config.toml
train_examples = 48750
horizontal_flip = false
fused_qkv = false
qk_norm = true
tie_word_embeddings = true
init = "orthogonal"
optimizer = "soap"
beta2 = 0.95
beta1 = 0.95
max_grad_norm = 1.0
epochs = 36.5
warmup_steps = 410
adamw_weight_decay_other_params = 0
Rows from block 5, named by matrix and row number. Rows with one number belong to one neuron. Each number is 500 + 50 x the weight over its row's rms, rounded and kept within 0 to 999. All counts start at 0. Numbers have three digits each. After the name is the row's rms in percent of the matrix's.
# fc1: MLP up (model.blocks.5.mlp.fc1.weight, 256x128), inputs 64-127
# fc2: MLP down (model.blocks.5.mlp.fc2.weight, 128x256, transposed), outputs 64-127
fc1.114 106:388450481424558525487498499603518405536507502515608413477528494502558583520497440616592492505504566450424489496540524527499430623487530469484620583522530540504493545441441500487532567416521494
fc2.114 099:564516455493426472400511599435468557391585594504512542526507545561497426491531514581432404471516489600530536527461516545555471430421523476619501536375527446501485564519463467465516487475544492
fc1.115 103:472532546492523466559486534503452480538385450478579547580504538499485550487468536395514554568471527517509559468403437612501489499468498459435466541432493439449485501453438467530462548471572474
fc2.115 098:468457489571540530538442543557464413654491470481487399499474495501450487470488478515576531488469434430519506459436506481439457442506486462441443600574497438497484496555503549552512438432490495
fc1.116 111:498535527396531445587539442446578472505518427482471446488467570448514435482554495539535483518518480541483504504472479486497456534566503564486524517518535541490492560502570468527538566517555486
fc2.116 101:582491518567464559489454531578562453409511486475504644462485471544497568524493470510413526522490488476460514469478461521539494475476517599434470537506460430571503515460409485535454508555474508
fc1.117 098:549588560536515451511572591497522427461554571476490491477484467444522480517528514492413479502512523492413484420441502553541460411407464567487503580445456519544524524502480521472585572479504591
fc2.117 092:510471448502431451485540540478459450570469507531482484592606546550473454484446480460536544506523469443523518467455474533499594487486646507493490576475672591505490506398527493544419436489487537
fc1.118 101:537409480590432516565545531548461459447568471573484505555560474452575514590483513496508457574622590529449557495563435514471431476547513599484472444461513537423550537480515614511441465549514462
fc2.118 100:492495513541537505425470516539512532536481444540669520478638526460516572561549525574470490472538587437525486457436543410611456421504437389477568496432416521470517509437414528542459466555498499
fc1.119 107:452519446520576555465506564505460533567420460453460532607537433438542491593512471514536539534507530521482480540448383507471491471396554467449507568534420440446500534464429491554492464502598507
fc2.119 102:456416511507500491535466478445452453431522514471491389477443479471488559488427567568444506447580422521475536475595490558604471491468440555518474532471497569501518492507394533534456446438500514
fc1.120 096:501627478447550476557486516380461535515557550520542498513459474486509523538513508462491497489553508513541507542515495516472535539478559433458572542563479372502532508530621516528565468491489480
fc2.120 102:504500460487509443505521590453335533487536495570547521494509526503460608485519475454494447452524506537485478462504499531400544527551499548439435453474523498498489570442522464613497450516547596
fc1.121 099:504450500470564573503490549478463563405535456374478461521604440497473492573528448469528561453526589534503516547453590527489529486586489596565456463457481438558477510517573500541499521498436425
fc2.121 097:533533517534463491588511565530540520511453485478493429505449464439523482526567505382545485451492450541591504382618378492486546545562484516522470568564507492440544499469524495476477451556497479
fc1.122 092:534441462492473441587461446467525463463547438503455554564491578439416530565490374535530532475584547473478537453538471512579566450536531428533439439429543463490501491562592528526522463503479489
fc2.122 104:440485511501518492420567534492504482546550495424437470525574531557513593387504557492533472454469609419531430585482497463487439545418466451540501477552507527469429419462475525486494558415454532
fc1.123 103:432519500465489519523509560493597478513526577590508456461556328597420484517500532502491473444473525420532570606548467519551541439574478534393512491477540475492478465472471413614549480489477587
fc2.123 107:516487569494495518366451484525503477431417545472479602513534512578483426559442487489497458514517565596479506544492508446471523566495450420561461518486481443576571519530519633524441527537384494
fc1.124 097:575617564558582533414363531510509533569447557543548478466528558447486543536564530504477494463531462509395443455427576523479479516522486505522571556537565467559512581520518480452514555546442528
fc2.124 105:559568546480490585559532463490420556503523509523488592470419502584539501458506467466477409493506466546557524483492410445584490531445554485497557520518391463502563423540456438530566492409565544
fc1.125 103:493580492474488471457527459535484480563639464438505488486547435592525485546432382445489498488523546497538515507489533610450426518442529490488528457508594482512527614489543538518465557406526512
fc2.125 108:560475505540345435476460495450514528496503577436498578554452456542592502462520470485601470516581561589498491487457537541565502532493537470485621430499579554541519543526550426367456459567538527
fc1.126 097:438498488525478435414546458489484459516487511596453497439506525561552623507551596421423492491547499459512429536448488514450532602506459534542460462412507443600527495512549544626534493610604439
fc2.126 093:455513444522479575525471482533470540567524441593533455443490546547477525538472506471534518509448542487518475530437537416594568413525514525497490425475527546471497481456467528464499521492445616
fc1.127 106:537523469596496544493399475498435497500489500423549567546546500504492545470614483518460456519514559543549571454542539507497531461552517507582553477426501632480495521522482451580496520539496522
fc2.127 107:574519527558382497550514527509491548425498487537385547471490478410471465546517423444552513519552510467575553439496561466525542483517489447491452544459539488434474478547450506442552570471386568
fc1.128 109:556572489472478463477602414494453527534391496549549444487483500485501575533498491475444543498488537486437497467486569444468472477432457451477547455481506526543520486491441516463484587492450390
fc2.128 111:502544491510523501486461607578532517438595555480468490482503556439436523519460523557447521528530472520625514484577395536466517464550458521570419577463438394505497473563401496449546455444502513
fc1.129 106:417467407472553627579559512470577571517541471433473542469535467512523524452527528517449502499426474483408544564526485545491511533526505506512528543456529495480474581564524423548566503503514510
fc2.129 106:496572461443506527581530585453465495457449470544553540555568486461520479423463520547425528504429416576442432525439503534521476545498489560504563476536483495531457464426550424508507451487456565
fc1.130 100:468460431568480470557460501511506461458437530440501431531549404566446533478376526477543413441419483494559625460451455443539605547458436530504536486493520506586509585539498479476494451458466536
fc2.130 095:509445441523440464463567571527440535526577482526611512499466534532557536528518482418627588452549505451508545551610506488512460503608488513530452465493486543500501468456529528430466438472533468
fc1.131 104:467476433434567624500542488484558535515615479472503534543584478544462505472534518508454558558580453446541463481399533462530425481523520568415558470488498461574570500520401576529553407473521512
fc2.131 104:579547487544549500534463509519470543446529436575499396401466476476485454590519510606513554540489522491509463550494463626383539516517542373545479534480465572520514526523505468495414530520462496
fc1.132 098:471527543525560557545481506524510396433483470608496517443533521482463520531491452435556570572537625416467513556504429481552524583515536491531490464436505555560546593502518520538485513522500512
fc2.132 103:429486493512389460544534604435527513551492524505493478530525465529501500448449537462385452520492444456490532442481550389539482392510493497464558520538470478471548369539527502475514504485566598
fc1.133 092:459514481472559511523609508500414510506459496440610494512475606469478520549484518539579526478576457543384523581409469463549482549552438535474338441594646440517454558472541493478490544494470517
fc2.133 095:508539478438533456525461529415573509507556512584463537564517405507491462392576550545532488453410520468618485464517601509503394543498426437544514409519526487458526455448397570378452397537513525
fc1.134 110:556516533513538402547544560496428489495466581640550423460479567422531559554490547464536549483561539470419524585554521543524548499457469461517535493439518518488487422554540584579552398428419503
fc2.134 101:468436437509431516512502487496514556503532471528514482507565487528566514535463514504537500484407541504422392550464432427506488458541449560480448493535553419496542522484492424403559485431407536
fc1.135 107:471469597456615530500482487509527430550493447538543472548464590498481610521479594533552509481560497506460464443537565496488505446545498493480434480466512493496512490482424544512430520548541528
fc2.135 098:471408478546501569467422447489556488592520441389459518537497490463476517555517534461529490472483486497577510451503565501482586448520389460369481551542504443529530506506461454564508440470504425
fc1.136 091:482457499454365500439441544523448511554360399592408549409525459545510460525485498527498459499554444434550508418511592592471518481502498529445460444460506516610412482506554449506560463469449458
fc2.136 113:528480460585597495575544478398426365488571556511504449519567573467457524388548620426481482489557510535481486470470503524523491478518467438484475495501434450430509504496492511547503495547568499
fc1.137 100:427485603511479598535503605566549434473498505540491540536551472495441492521551563392523477555526536556559529459445437533576593472497506395496520506487388470544542491558420517510540481608524587
fc2.137 099:551454489531509476446462458479469472434449523445582435519430507479510525519538479509596477470471493514503370455419635435556438480495423482582516613536537501468493525411585507511588445585477454
fc1.138 087:509468483517565479502473601471531451536465592547536457576368468534428527527505471466540527529485585394418627505519537596495560522524622426435521497548523429475516546461607523517437494504507428
fc2.138 089:436477477561420485446472466437555485459498456493553532504500485506438494567504473474588495565508418536647544561511494577571469446444522375460493470476524523432495497535549406503474515505609606
fc1.139 110:526471522488566529524550540495533584514449626540502474488465542419473524518529469573447563566456468502606465453577607467493584468547503593497499486518553438639497490521491593440518442527453431
fc2.139 101:508469506586501505522560479417523444480533484520495560582467452513502512429563462430590445433509545555458506489455504479497473461555515485489510504495525494496411542453496475455462494418520540
fc1.140 089:481560415485529495574374509418464450452455496479564465520499525453486607508579503450514570486501507460487663571488489547520404545506415505486492496524495465548415429454550450463528447524513456
fc2.140 099:498416517509433554440490547410547551534511399448453483506413477474486511489486534495483467456517517641515525484537517532446579610540402535417515457550509502493609486522451402592501548541445531
fc1.141 103:522531504511540501580482500472496493457387472528440538478412553521550498491628478408489507415496497499500492515487494531518500521438440569545548482545492552456475488621491446469572548452556467
fc2.141 107:534464486567455429509402554574582571592532547489498434584494461493416423493560416544534417509510523513513443555505484460525561494452415536475488528512456473497508503405543569519438507551485443
fc1.142 101:519579508510517451477455537431552434490578530432598583479547571592548398510549509445469529551539521517552572500507492554490408480473497552483544521385481562456544547528564560559450501489520506
fc2.142 101:518445457507474500540534453479534590458531589485453490472459528530557561520449435513500514560480541509535439475464516442519453489400505461477510501535449439486419409390564594485438445470511488
fc1.143 088:541583480615562420516572497523503486544515526534431491546433574546544445544566524458513496568542491460483481514450551540419560567606322475475530571538549452465451608558511435477490524481558479
fc2.143 104:541397452463519609534480444477531537496597484472403498521560418528536522501500437428566490473453520461432561532553562504551533521506620569396393540470489527491590428387480465576447532445571408
fc1.144 098:488551445472499501544561537479540488411538479542555553521453573467433433515484589434481523561492667483473568405524447589476556518557519511420477483539425389477584515565516428561469415380513492
fc2.144 097:462573648538550544498353491423563433525395538482519556524459512549406478469520521461538535490435507448510489504529454575514409536490497456441476438528503496493459494503530522506522543447511472
fc1.145 104:559583502558440445497479533557504534485458401512491594532500500480458484457508369501470538553573509454485470484545441613518526519580541438492484524614543577550511486499544518496624460514543438
fc2.145 110:531385434580474545486455478552481511484488531447551408500482483504537533420476547583614449522466557491575463458471420452578554448435592531519463520478519463566549470508480458473585583537549480
fc1.146 092:565523447480376532464493481498537543508530579487490455599539461431509516559520482575518499529500508486565516449565526515455430533556479553450537510485367522561594573480530599482562581418529496
fc2.146 091:462534460438507450473446520554395480505544404580474458475431549535501499466501575517639481577479502585532520471530513385542519590449518447525541542478530507432520502499512568482525462493569436
fc1.147 105:481567484549392369493553498546543555501518484550412485436531452475512409503592501502410557503448583584538452486446615542569450463451457548493462545464511529481556459546430508515447428493489506
fc2.147 103:463533572413472519409465532466449447556533533453532487490558578551553609469447514495547457450501431422460406493558476507472543479531534507502494448437414550547527576453535512461471543506380492
fc1.148 107:530440542595509496537536626614457496479480521554559559442457502577497509420529494478427522540516526480473505535566398574444466598534484524483516463510548460483503541538546424591511618454510555
fc2.148 106:492494443469504429501492503484507552520552535447525474483526525538594529429605478554453447495545512573499527451544525378485530462511444533528484534454503548495422525543451582530602500450626483
fc1.149 102:401444530493523516514556461484518596501563446555484451456553538591552439426536510494513508498527459485404567518483501514552582506473534512423489538438499500568468489481578610413514514547473516
fc2.149 096:416522550520448514559519483506518461512530481485501556450597501501516449478513520576441499476479507521492536495519579504546558502462516552506515554617495484516414528476537423515600510432493626
fc1.150 102:390531489498629498546485517463507456589479494366490562529507512518424554501410478470481471369591477515503487436558532418434482536564501496506519436534485459556459452558536474492521509527528386
fc2.150 101:523568511448440506512477451599558438453490407498551472457487438533463524521508501516487532473481551438465412532443475527461480577519521427535542481498422581532526519513490463525471430536386508
fc1.151 087:395567611462492534571551476617523526548528468527606524449534494573537553477522525564462472589549478455467520570529547538546564429447518426576538470472453514498585500477554515447551501438578549
fc2.151 094:457496512537575505439573593502460451558530468427416497519495455520439499538515440460427499421577466486477463509446513561555534555539547442513489558461522554534575513406490478511502439533458537
fc1.152 106:501507405438460388461508499500466488442511471441542583534469492376459518426493425421511491498552482384441514506580543573537473535560470499497619477531558422449536539563490426485624472501411460
fc2.152 105:555517542540475517492439445459563433481467465471467469443498533520541447523477619490564488445415510532446438513480506455487470499549434543512500525450475487486405507445537499545567585509489483
fc1.153 095:367442572576496457494530463550557482501550609511588491556437480564541416505506501583430392509489522536585426545489517563480484402506448505548478506525560506529557542517431560532594612414520537
fc2.153 099:551459540561520501523515524483543534616497405497526455538575564474551466511469490477508572508435469482521539534423507432485532460616490566484476613527501461515585449591534480426500438486492509
fc1.154 107:475505554604383537545532478518472472476527607446558525505538425562499478499510407412544578516554494535333473447575526512505416553430440529457499530522497488466500505541441448540456550488488537
fc2.154 106:466473468468521441589548466459372453497459480536511552470518474503493535572505515525457564560421537527417435459480485449578405430569553455551485425500526376587520558513515476433562450540449526
fc1.155 105:437515488529511480510542479437466484540473481496502539505459526510599602483462463434559440559513493511488498397455443485482441552532505435583475565470549480421546514463634470493472520572408482
fc2.155 113:529521556486472441454491485522504389506425528415504445511435422466514449457538592514557468502540589407616451520567542554473424482483558411518510459551549583497451493481506501560402443606403552
fc1.156 096:556492551523433474460517519508565470423469453526622383472492550452464506519419452581471497551492460524481526444520535450556505451563534437486515451450513422536615617557538501526459466546500569
fc2.156 091:549456457546525530480542521458413503448427530455426502465516468504491449460467428433550469522588509444532467595468436556483470520377519568456490496589542520543426488566475498562434527504436446
fc1.157 104:486541543536470441557435539541493570553445525535544587451441512490503553539510545474533562439602544448518502397484496483424553556392560419580535536509531443487552534611491489500454541506620518
fc2.157 100:601444514467448553511472475485521399461618541409552541520528387476510506503575495458366497585440494489448485572522449445512488480504454500481566459471530640461547516522395448467575492573496487
fc1.158 103:480513467462584592455617571532532534550411610494469442585521526481510498474482601524586557420524453463494491512566534484527513555510533498500477453465591564417514581539538439520604499543482454
fc2.158 101:495462626508489446586496493561562409467537418573539439538458501519554485531475424478603554458434488460527449422442491499551509467497518531453494481477356518468551482505613459563471510488463488
fc1.159 093:465533429541472444462527501394470533500443537486503543422463533517515474586439452425434586468471632527528426560581500534449455540489602463463501574534572439539538533500480419529487554463509465
fc2.159 092:482528389419520517502565548562530466525486408503456427451519527509500511504520538462404482482545387379513474416484420479464475448612567540475471499485469537461526464515584515516529551470516509
fc1.160 101:549527526454557509465446435390469504520545527422418423529486503569511446669550646467460586528566469484534510398532559510497540443486479540504507576450483496572445511546520517487438431470468511
fc2.160 099:424435456450415580504488575486542621480515512592549441558520506518539494476414499486516417445569472520375487449485490585574523520486447556444533630407483597458401483471494453540572480468551486
fc1.161 100:450539558413519503497455524412608514547427418497594555514546589470479510456444515492535569453488453497567562482503587449520454560594461566466541531510507429473455504452468529485551506477501473
fc2.161 100:468505451568424473533593524638505530544543549468440542473549517515587526429497476565470554510505577534461504444500415521589536480485500381533473572506518515516534476620523485471421514549413592
fc1.162 092:427577387482529540548518527509549398464523454540528566518515517434510469541619477501472451452481456465449580506466430523478474535530453506514408561447548465544542549511539534477554513503492487
fc2.162 100:495552542448571479499513485567517507526472565533535459499500499544494472427465599379486529532516396645546578465587461443474433432413458485431448478428551416529480479445441461511393545438542495
fc1.163 099:433570485525513547477474506474524523487490551479520478565422551444529559509451450585407459552479625534539544536467454519489506540524560518545573465515556465439523518440477568503572533474626523
fc2.163 109:495535494389489465498509508520531495423627512508429468452477531583424502487544477487489527458505509435482472535491489532409493458537426653478501530359570494621434490502575533448494515526465477
fc1.164 099:471600527494439576502465460447540610461452480452538497442453441483560491539509448608506497513547477546518467518436539524501503562442450529403571438455520434537559513462568485433527554523524496
fc2.164 103:516513578549516561517521602555482480468420469435431523427481525426526491457599465459569465485503521501509559544552578497522502425600448567626516549493576518424527470586490495579516524525491583
fc1.165 100:449432532588510531548497538410453534473504571488455542462478463409489491497537591582468513522432469457455576512529543526509553537474525521570551575553482375536483500477466520489524396532650555
fc2.165 097:475424509489461545465552508549510500445531475534508465523506570442442510590472535558468580518511508479516501465540481475435378420491427473543476424547525539544517503441578523437437505602498424
fc1.166 101:396537467568487487545517538439497597602481595565542488559514579447494560551579521451526524489510462577495499566552523454530572496559542667507399563475465450535469574501495511551467542451439549
fc2.166 093:618572522429510524541438534529458452492586492424402372533477574505591506471463460591513456477464463444520524539567512493484537481474428446449482507524496511452511619588491427524528503570444563
fc1.167 096:520480566492448476483534573471603560490388578509519555496518412440569507518462527487527507552495492471532462521461484593497506581522522492557500531408511570458499518580471615529569526514474505
fc2.167 096:564386564519606529486456561507544563402540511588491533463504583539446502426525494533543474482513519509576509541541447579502516522489616468477492502519447498450487511397429511492460452543438528
fc1.168 098:390508468492549464532447397376565491545521570459471543534463471513486448472479576550530556463544482532419473542524536496490481479468471406401518557506485517412509536469506510500617501508446515
fc2.168 098:470519483586464550539444507534484558476505484570474519529490525383507578417529573479558516498484539481487470534467494523562576545474431535416519546553402587550540500442547585393525497428548527
fc1.169 099:495484415559509459513511527484485443473408523578539586470470510527469499549563516429501458498539446429495485496447574542551493567550547616548566431444547557567431434548577540462583539446444443
fc2.169 101:406517444479473526527487562502603469486454466478424493508530514528475584561471495420616459535500570529453530585488531429486429526518461503488438470523513552423449465476482448468522458514498539
fc1.170 087:495503539566445498539487553432445473508487503494488487574515505433433482564446513541549478429493519480495456537513501487430516597542378563448531539487533507500503539474484500424595463360529429
fc2.170 096:509504475465457492568459439481546533500438511585427549452483493521525456528477510521528526521566365559488485471493494588643477409521536526467468449460563369514454578449464576485425543477510520
fc1.171 089:559505395454521604523611475464473573625434466506499493478499476478523535545494501468473486466490386492452461466562453487508518554511615530446471526496430568546530474423441467539587540433492547
fc2.171 095:477436481486558582518518539418560555556577473525419486381526593424525435551509432426528523415473440533463503478476587524587519561544542423516503481521573555535456453513453512490477469560572516
fc1.172 098:549482457457511604420557463454449548500481488505456486514488487445421444500552523442516517524504514453406536446489595509441546551507551533550518403477474514434468503622398542524387585547548433
fc2.172 097:491578558492510429537458412536428505468562438500571494594451488544529435454487515485626538415419445515543516407477497462521417501527523567452524546552384547519547434464513531469493533512421514
fc1.173 094:524460573519513452387575513526493525430474557488532485571500506538485491555555496474437524546556474558491467489529460538519440540491451514456482524592452406586508574583458520398416572441499497
fc2.173 109:419519525516503536473547466500514425568456510575483378553465544409449587419497447472480528469466441511520469582511521440469639500593501534583557516491467515452493496422437477500475564427497558
fc1.174 102:514500479471506536537573447452560501491475434515560402470573539371511538508670559533585513429522507411499557494515537524465503550552517516519489414517565537439464482540547507509458465524444549
fc2.174 092:396447358526506435579440542443455515444501480540502537508504478578458506561558451434453476531545503503454466401489463573437570510440497466496531596529534487589434454522522435578438471437527490
fc1.175 095:503533483511434546543490547449580494455610500455448553474506525520457478568557457491427455428487509459567559533487512528443403542494529588455474489584508485556460563547575477529491508474516494
fc2.175 095:535452507551432520524474392480524567538529463486537484554433429486500501486468469527482558529419606469551430428540507555532536453500478494495577560504503533519463564461480513550514344405497519
fc1.176 101:546576489580495542494536454474549469499580502514573512507469490542469527524547468447367398505531514467501541521542500505481464562474444561514495539557544525487505464548457559574483504498514471
fc2.176 104:529441456490506508491457526438542507490505546547391560520460518507420495433522490559579463508517427484458511545432515485454487575340566457582396413531550451524509527462594432602443460512381500
fc1.177 100:465447603465472470429554550530455539521484536536531541499481484396525487510471528427552493442561607494446537578554516569433578487543462570589521560466430506469470608497454484509473467446406575
fc2.177 100:488466558500514511565476557424513566498539538431467473414495504532532487481471473558425598508474486466547416508404514479386498537456505434513503512471523527463469438399514480560476510590543395
fc1.178 095:476445604427514424532487530479503553494530428519436506578430435558582451469514541551514533513506510414593531509424526539564489552604498507539481496457448454459436456513486469507494470585495517
fc2.178 096:461523498498527474535621422427484470530416453513544513438498445534605490468541521459524518506566541600512432509581467408544607492550574446521521505423527501554510570548517583445557556458441496
fc1.179 098:436514571518533553525493559539604458535532570483376555387538456476528509509614424560524463578519574548446477507447517466452452634583435486480542528509511515531469502483472517502472510529502494
fc2.179 097:517518431488560485517502521500499500441503483590560482490456479512455531588484556464498539515533532434517490418479489503573522484505539494571510504439406577501498471467548559406494425496433411
fc1.180 101:561540521461415545417496441454505579470508514565540546494493454491520460490514627460574566495542464539503568567520453535531437492495441560466514527521456571454500535550544489566417469524500660
fc2.180 095:520502581518471492565494573515516446395466519522497474492435546527413465489513533522449492453477580440500531508499382567509580539486479475508559574479472530622471481502521468422433548487396503
fc1.181 102:556509509495429448521490537518438521491487455443543506574584542497498483480423616461484469518361526496501498528555424466383571534532539491414582576458440512440497471544563530508528471534556468
fc2.181 099:497560427526582522425500421461451503491489563450411573454435497445491586467536503456467576472527391566505502537503455566502523553501464615496464465519462494508427564572488513426516448448508630
fc1.182 097:500530437514576440533536610566535398536495539498479537506436487503568488474458531405531511496503488574479561532485603511505536591432533451472520394508420526532477482509488421533552557543494521
fc2.182 097:467515495510513622484584542406472557478532560433549574436425553552549491459503528497557534469542528395562486509505372526474456388474567539474516493520565593560615476466519564515547475522555359
fc1.183 101:453550459540447435549526621458433568498573456548545533437518578485579475478532509511398493387437531471525472502614498515462548515442559540435475523528512555559510553481510526534518534478466489
fc2.183 103:522470493523533474557521434476521500521525508494460513440403483513528407553584544483592472592408469458531448468377482450482581546547391460467532580407502532527458509408531454435542536523532468
fc1.184 102:482519492500458482421444412393542523437413550515532542572614470507560480495516582495452529523495384494392540473391551554533544527496455493440505466538519476550573418490448493554416545469575468
fc2.184 109:430538442466504533567552484514486477566487434549465582503427459550429452434483422599509550564496552511581444548519520475492463379591547451583570482547498472529463493533525518430476423481459480
fc1.185 097:492475470478534481486576381537526456519457450461585499421591421446550484516491513524540485538418439555554515498571503538570518450450489426478554508477422525464590549507498476509375430405514574
fc2.185 099:438469506459425423477472668421515498473496459522508575451519555547456446450399507551443496494556570527417518477482396502463591506525540470526538411496524425576577456576451527458450511493483514
fc1.186 093:485574584550502468539482532462503548526577501498497535512619488441450451505388594483458536407489465442523449496530476504550458492532607534572481545571486529516532433562378502539539580468454597
fc2.186 091:551431475536525483494511547463487469518532517554523599487524436513518524545512577510596584535504432618481466493518537558463508494515490468430506572393584500526461500450466522385392504508519452
fc1.187 098:445421559554570565523463479510468474573564473428518539513488493477514525442418439529452580503454520373493505520576575440508491560567516557483564473445492607522582551514569441462509530528456476
fc2.187 088:478596434579511398549518483470510604518482467458479509455578488420483552589487537509444425478444417529466493443480466479516579507504498486639502532452485493442559476507469502459558430518549607
fc1.188 101:496401542497399447492514452514651485514565512473502462532537403400456422567511505518483487493553466558513514515401488556509536445465464526526467523512470404460489530605457564439469498542427544
fc2.188 102:476568542484490522461523510524547487563510452478485493511523536592556513539559445460538495415507396535470603509444463537489492572556508391483534508443479451513498483516439454473382520548521456
fc1.189 090:487557453571500499422498449400500504568468477478512497493426530463527423485451496623582602559443523476476573516471517516580464499462533376533433549415480429481507535523587478476564502483447520
fc2.189 103:402497528398546486433463565569495449440362569581452549572552528429583462437459440506523486487546491534498508557573501510432513456444510473546519486403557526460434478536484499540589544545535436
fc1.190 097:590598450531374472551465468530437509578417479580467505526493625508569459477501468503513571476534484379531474489539593482516570583418527529464403540531492585516527591513504395532484431466462576
fc2.190 099:495553487449518483485479538529478472470497475563504550497528445474561448646515451397455515583476542563535477467527507455492445354535530461464530483493541417450501476510504519389418518588556500
fc1.191 098:451502461530455548435439496516424505480562444530501465440488538496565481568509489525606437584505515481519518467402475498486555454501566498486482614467468519459534543588492522544491455531534561
fc2.191 099:518482507449445417466468506561574374569505466488490477530511381533416499435489522493536563554545497456437491417510497431454501519592455444433519517492466520480379559471447454455541471452454499
fc1.192 091:500493551485385475485466526587485461442507489451551514567553558527514570537535533496466469532522520491532486427524630501364570538521460520468527464472582492472466581468487478552550537407551453
fc2.192 087:513466523491517531456512436531584420544475454456495439489499534559494448511544468485588504542460535540564385534581495504543497513560432476534529589459474499484513546563519497560510514434500497
fc1.193 105:524544536466578491437501540487499474525458534532491474516507421451577460577527439537469507529592609606509501461439485490407533607453460552595519458569442484545423551647445527516488464456499433
fc2.193 102:434481544489386527449549452603528574430514534514511453462521522436472475461510488559414505549455422418479508497447412528517443502560563521499501541449547525494504532516534470543497553537592575
fc1.194 101:435603527444469509510453515472629467592506444482502513436558480467530476521469514529416580560426535521461427597423514428452409451586449391548520505514476400443464518538502457491436543424458483
fc2.194 100:516469481472439468414517476439488440445533609499524414501531535473551469461600496498395394440491468444493610498462456565508542431500503485428524504505428513504545504400452507581459615487530542
fc1.195 103:559558613496600478509441554583507654493443584547530474534482520445496501519466478441477591542490520479524579508482535575476589482458587487481588488526570559511570468507567525610466563628444568
fc2.195 102:486405528487531430455627540414530530539531510487494541452473529474492440483356492531538560484488553547483436585546466434517444517562409540497517490512540539572501481594594509502565490441540503
fc1.196 098:568542559493525481490483534462465428537518487486480447494557596512539496499390547501441493505404533426520514517429535507467531460494595465501506472592487475491479467591587497511526503551448508
fc2.196 097:509438544484520617438561514541425390547505563530497546428519395438453501512455536503552554488507523556489570536487554459471498471576411493568439529544513451476510448440545516544529577478535453
fc1.197 101:473487452462560475469444440561507416445518577495572471533422571492428503504499474521417469481520562573459423536469497469616475480492522486481579561569490551521545571427512636588508511518512447
fc2.197 106:521531431442475504536536444545419450565486492528498439615551473541560483534428551463411548480477500449475538521488409413463525590473452545482484477497459431533514571585566510535525526566602593
fc1.198 101:452529530494447499511516483437542486539505508623516531476458398492478469537484464445499498443646577432412538591482461583470498567544500456460467505443490541482357515552514519602470490519504545
fc2.198 102:479432489523450531503375568553394482486468415521496508441542453568534506412456480520385461537497545441531468523510459503526401448475514496512546480491554554461465500503525513475485584595536534
fc1.199 103:467534559458507477483564396505583441486537562515546499475565470371544500517471422589504474492501509589580526500574564553506509499517622504480488509496436501593573560451585495569470452491534541
fc2.199 105:469528579509475472483449492501476558538559516470515470429501569474489447473497504508509525494555574444502559502516513501503511649539532436484433434521591457461509394358539456567522412499511501
fc1.200 092:540541526458512570539489474454496459509465548443530546593489500564546483582511488509413497526448439494587411470472464565585413532415490518492560490500461547507438502509522560491411458467453529
fc2.200 094:505530491596453396509341495449551546456584463491517505512553506511493489540537499451462470494497495568508500488468495430464496518475531486434448531505476420577585509478495582604480448505500451
fc1.201 105:538504622530467449561456517621580481564503541492606551577518506490483471593504455477447470534501418446480502523469516445461455519518460479528405557470350450506516504521575599572472538435504464
fc2.201 094:518482481522501457476503475447445490505448508408437462407492594483486420531560528537478554473444511549455560568459509501587478517530518472562442590514581513573463474528451536479480447512438492
fc1.202 097:430490464588560530539540528386472503474525459488540467508548449496493455492547507522535473443459592422487456479515438440466536468540501569507388437487462547508482564492579504527542483550440435
fc2.202 098:567511487528407466432483535528466533530526524570503540534497482488480464351504453569486497538426439555510465478414542561403489475480367536467529452469517546485508503431476528485471439600524479
fc1.203 107:389585507439500517451567512558468397472387486464478491463519560509374499550506517491535564510429441385490546524422546549465544451550553454457469527511459449477487488450583406572425398494508533
fc2.203 105:501491473536568487431485508444412591483509480549591514432408448549550520595504517542539418578464563509490468524452543497574470503499502489442463573521523546519468442427509499469523453469432485
fc1.204 107:493484381501490479544471475468458447558528368536467539460428417568538546532577504471442457520499574473448545481527532542437524420524546514530491466465467520530495564535487507464529440527546499
fc2.204 107:511503552493543569486438409492458562512513537533495435452478506472590492549435474565513468476533559513528515560435517418470517483522491423434495589482500508498522373487574497476484537512525511
fc1.205 099:511439496455514499419515568469563573525496568581570522448476383465433495613451550446482500456454467499528361464490467544501572551565531461529492541449397500404449522537532414476533447484563561
fc2.205 097:539497505486528376491438491470460563451536517492438469495528583525430485489480606452538449423373479514574454545507471520432451515526426484523518485496525425577522475501531433471492543458494514
fc1.206 107:511419540478526560445510545579488577480437481490585525528533542480406424608607537470471546500541675545510440424548522484393504481498495480362496529537544482557517558533469498523522527577520425
fc2.206 104:453585483494395400545481441465529308497553511429520460526510597511519524441473486461447552417417424485567492580487430493526461540491500427532483510434549529446481469486514524466531572479415549
fc1.207 096:456548563534499580571557478421544501476473426511557483553559462490592425546571466534446562447415433549480490569572580521539549548446422506492527444443447507414498507480442495606504497507501477
fc2.207 097:388514523496409574511497544585473429430528523506510523431521509607430397524414542542455485493513647447418432414453425508482454501542535496455447436524495470507576548466516517415468501445423575
fc1.208 101:474532391530491516589455471466449495472536546556544547499532527441453560419488534563494512409550558561479507442468506500490579550503493493450457526504475561475476514496498564565483464394406519
fc2.208 096:555488501503447477445561339493468455629486495526510551530519490486485503548457552479516450509480520555487549506494565460527489517455440526437471493513550400488523535510613470495569501453627574
fc1.209 104:517492454466431484578453510393551479547476533593573454487425490549432566527494589455450509518488432570468554454501557510504531544500502540426469485471532552389548495534493526456505555532465523
fc2.209 102:453580470568486589555449368583518490467476555437524469539534479484516442432496468570433539632571458587559459615537457595449464544460500456590528475469618485470487544445507519489526531589493357
fc1.210 093:388509588487523504495568427512479495519415539471570562473530505503567467528467599495504477477460469515484503454456511425548492478401497528515519467454558564547395553498627529559411531536454482
fc2.210 087:476509393450498523504505550488464535383594486472467516556589543445491573498539504428539545509530523618461530502485487514479561449549560495580480445478458452465485542527528455468546576522460448